A small model that answers yes/no questions on an image's attributes, trained from scratch: 195000 training examples.
Rows from block 3 of the image encoder of a small model that answers yes/no questions on an image's attributes, named by matrix and row number. Rows with one number belong to one neuron. Each number is 128 + 24 x the weight over its row's rms, rounded and kept within 0 to 255. All counts start at 0. Numbers have three digits each.
After each neuron's rows are labels from the 100 images, of 14976, where the neuron reaches its largest size: "peak on" is the class under the peak; "responds to" is what is common among them. Only what is clearly more common there than usual is listed. The data: analogue clock faces.
# gate: MLP gate (encoder.blocks.3.mlp.gate.weight, 336x128), inputs 0-63
# fc1: MLP up (encoder.blocks.3.mlp.fc1.weight, 336x128), inputs 0-63
# fc2: MLP down (encoder.blocks.3.mlp.fc2.weight, 128x336, transposed), outputs 0-63

gate.218:137111146135145093158109119097103109116141142140145159147140137104083147157059120124089142178125120152119139111152171118118163135168147114130103130140113109159146104122100139139126168125110101
fc1.218:118099116071164111092145132085101123153115144145107132089130117119147121120117165152104106139108144106077111124136125080132130126168119082115125100137161118153136096143150178145172108148141155
fc2.218:147127149171168132169120130158117127139138148082093092153157100125150132123118140123116089129164112132123157090108113097119129155167137144101130149158118149100145110084200116125125112112135085
peak on: face
responds to: minute hand past 8; minutes: 40 to 44

gate.316:138146135139100101132103118147160153084134102109154116095153168133145128102085097140135105087136136106111146106086107125156108140131104121136142158108108120162091107108073197127153128113131112
fc1.316:187145156154115132136117128135099132099135095144137143143100156132106106141147131090161107095125134119126124142148087145128088094151108143172134135139143147121140143110111126146115141111147129
fc2.316:131124137152136095116113111175127115152120150088122131153095152144171133076168117111114148159137144125097096119164112124090101132137171170104118177137127111098138112133082083118125101118119118
peak on: face
responds to: hour 2

gate.238:173183183104158152167099128134111141141112134133107150127111121139120140136126099120122122135142123147115133124165156091114094104103102173095140167084110137091116169111115135112148165127138137
fc1.238:118093131126130100085119125135149147147142113119126107146095143138120147122133132122115084152101133158144138110099160079151098123142142147170168137150176113147098097121165149142108129142145108
fc2.238:135171144116142142094100123137118168131125143084100141098098085125107156170097122095157118147172118143102108159092157118128147100114078162105130096158121146130119148103119141162149135131110152
peak on: backdrop
responds to: dark face

gate.80:132126115097139112143121122108128127145132126124184145092102141123120179163129157096115072119133149128133146116125105102104107095140149115133089059160106100120096118128129127123077092167137124
fc1.80:123156130117167119124112141177123107152138126156133118113116215165138121097150109146144120128123114119091201114119135105096142078135145183124149128139100139164094128145173125148122120099147145
fc2.80:133131102132101149137149125101130144128075149118118155126137167115118108147111096104112113170198134127115121093127122095132112164106104078102117162131088148120108133122152153134119085125108132
peak on: face
responds to: square case; four ticks

gate.126:119148121143166121138163151127099127141103131145147117131135140117112113156127149148095094141153140139124130080182156144152130102145122091154158120128129097162153156149112145187122126134174107
fc1.126:114143097088146138158151134098096137147144126142154131140140153108144131147101127104075114136162126166137138094191097157140134069135121099145110128142114123133151156153103136163099111127158095
fc2.126:132102089098137074126116098115120131098159104133101121136135176141116175102092108116112175137164144142103148120143142135123134163088093145157144136088090127119128094130179126118147129108110119
peak on: backdrop
responds to: square case; four ticks

gate.74:152187126159116113140104133121100119110157149140137121114108131154113140117163143119128112115108092141137136084072145122112099153155145133120140141165113157128125132131145083118107137141130107
fc1.74:136118143116113126112127113108164087150121126158111122160124112114147149151164109159162133157145142151112106152146156138136130164165141137126108141123108117108115166085139114157104139094114135
fc2.74:115099142133089112160148088125131115126142158193123131120158102124103146147133111119107157131170151125182172134163059110147131084122128136171131135131120093102139107148107133154141144138122090
peak on: face
responds to: ticks

gate.93:166134103166107139161096100164139108150113089147146132142100116114154170127154085109182110145125118113149089117173143120152163121127134115121133148081131067118074116115106141119118154144134132
fc1.93:112094133164098108114106135150117144102149125148160103072138106122164156134147141117175103161115154121155144125094123120107137115142116111158124134170070107133076149114169145091100109150146162
fc2.93:100118110096147099162111162113077124113122120150128131121168084106190130142114131103121096072125113125137172149077129164123152103118125104147148116111128150114153104147149128116116120136135124
peak on: face
responds to: ticks; dark face

gate.275:122132094083165106161102111065128126082148135128118152106125160141155092132105107159158130150133110143136126137127108070103161133161129136144121117182083112127170149142100112133134132098093109
fc1.275:131096117147140131137097134129079107102109146120131105123124108130132095117136091176121121150098105168091156164142130135163182146174105148072135093112149112162150112156115137085122104151106181
fc2.275:174138121185097121113139124128139171144155071117144121165147140141107121129126164115112121115104129115163108099119111115136086150198152165109107121166144119116131109118151124148078109117127162
peak on: backdrop
responds to: ticks

gate.81:147133127088149128079152112145129097083132129107154141115146117091140134089131136108158133092134142125137104136185102139158122143125133178140090145110109118081127115130108128123079123119173123
fc1.81:143122087132079163128129084108156112129146170132085122157157142147122144153126153105174125150136130118117129128112143110127147146099138080141158064114140126087129114146118148099152092132144120
fc2.81:093181140145113105121121119092149149166107180137114095118118121142139141137132165129109141129088116148157147164119135096163125129107161111142143094172090162138135164121173130091145135121154098
peak on: backdrop
responds to: square case

gate.91:101148168130160143169114089106143130122124122125078124114174153097119170134110151090124114104121152132127138189137131135119161129153106109139098096129095147136133148106146161105120143142124138
fc1.91:161126160150139130131103152141166129159140107138136187114114195113140113139149130112147145120083120085131099133115063150127137168142118125110155135130117137199172155147106127122101130157148133
fc2.91:158106145121153133125139135139120142098117112148112129123113130155117091156134139106121139108154106122137161110170103063141105127083112139102126149118138122170091107178098148108151166124147084
peak on: face
responds to: dark face

gate.3:104099122111146124162147120100129136136122138109163159084165120128103127105138084140130115138138122096107157139113112110133149141092133127103105165133160153137107106139132151130118158060147109
fc1.3:134112148113146109121116128132130120148132177108124167114142132138132133130129158139135124101168133107183123122117130140124102143123119151093087100163117147113118088129125130132147093099115136
fc2.3:114097156067119116141141115097128144119153106127133127149085114143165142121159118122092110129148101109137148123107191115145130147189147174146148116117145073137204146124135128141161106144146127
peak on: face
responds to: square case; dots

gate.152:131156107171106112131149155143139135147119121080100156178156088139116146091134150082136126158105111133121135188099163115160124101120114110123125099109119172113132163099159099124140147124159100
fc1.152:105163160157133102139094157139155168127113108148086141125121136120131146141094151105151091129154112117138155112144130085127111135117142140150122165090138145149105150126126067104119170135121104
fc2.152:153118120125128108088157131162166150131146124140122128123123112134091122112140128146110158102101149141134094138104146143182120165131160135114115119120135119087114088100139118139116129126057137
peak on: face
responds to: minute hand past 9; minutes: 45 to 49

gate.65:137142157132123125100146138145165091133129146082144172143127146156136137158125107122091141103154134143109099115102118138137127098167135165106132135140126131149142157178148141167155113109129090
fc1.65:141090071150158148059108142130133179098133154091123129142108155123110124134162170097134131159138112140122135142099115076118134173144115154128141095097196107096122125155103069109108128115155117
fc2.65:124181121144136131146119149141088157093089134114152093111118122173131095124101117148130132136171126151125098121131107115097160124127153116158133099118065120116124114141057140141124120157134131
peak on: backdrop
responds to: ticks

gate.137:149083143162103117136136121123127126089148145143113111130119142139129112101098157087131136126156105106130117119129175133151149137097122131146071119140178155132141144127085168129096147086129143
fc1.137:129105124147122103100102108097162133098096078128068170125098087138130143096128120104110143108102156111131131147122122130121120137114181136145088137132108129155127109140157093151143119170099140
fc2.137:119083145165160133090134161158126138169111153076175111120147089129113107080120174128134150161115076130107132112157154138102111127126115090135140137111144161100108147153159117094139131125108127
peak on: face
responds to: numerals

gate.90:141134167130159140113093158122111126138140110160180079138110145100109137101117097119106171123177163121163114098117138158097128143113131117089165108159126075097166147095113147151103136117113134
fc1.90:159138107125127149126175119129161150132135117120121137138144121122159139161092138108087112138090159118141155121089124083151141175128162109123127139112105151131149127137159124134126136142110130
fc2.90:162133131165112114165169137152110157128135097160116154160140114127152126164166142127157077122112110132121170113091173115150142125084174131150129145157129117124151120123133124115164086128154099
peak on: case
responds to: numerals

gate.288:156134126131108122137076153129143114106111125075167118121122109146137137143102110115154149131113162142105137075133111135141142143189156142093112088134105135121123133106140109111085105146088135
fc1.288:093115131153107101134154152134142173118121155130123159140155114132127128162128131139148104132147103072156092109104074109081087159112155151115137062092099131159196118135105107131146100125129114
fc2.288:159115094085127103124114168116179100135140194097135162101115089113108135154104107122134140096141144120151089147140136128114168158134126150092160135111144152116114146113106144131135138086135129
peak on: case
responds to: square case

gate.277:120128146116142118117159134140172150153074130134144134138125116158126118133154168118127099107187104126159093136154111100133116131104137102112120099158082090148158108144154125162117125128099156
fc1.277:158096082128144105167124120129145157140145114123120153161114162108073164090131136106099089095117124139155116129180132103091168108110156145141099151138190106118138105141096100097128149130161121
fc2.277:109132122119111160136167146153117144126119112099127131130074148151128165163123113116131126125151133117131164119151109111117084135101145142152093088113153107111126101150139125112192130120129119
peak on: backdrop
responds to: dark face

gate.173:141129109121101143125148127140135114120157123091112117097111126101162160160127162150124157129129155114146116129132107118179107104114150156109156133164141068151129138126117114133166131103143106
fc1.173:119125152142111158085144129120103148128138092120109125177103110161106119123135116122149085156118112146100104116080115093066110163162130137174139099142108094150121118118155150133134115117118155
fc2.173:161106097173134139158102144136090101118120132086152119165115122134126154106157153127160162101114143113152115125193123090097132120143122098095134137134116142082101117110132118120128141098159141
peak on: face
responds to: dark face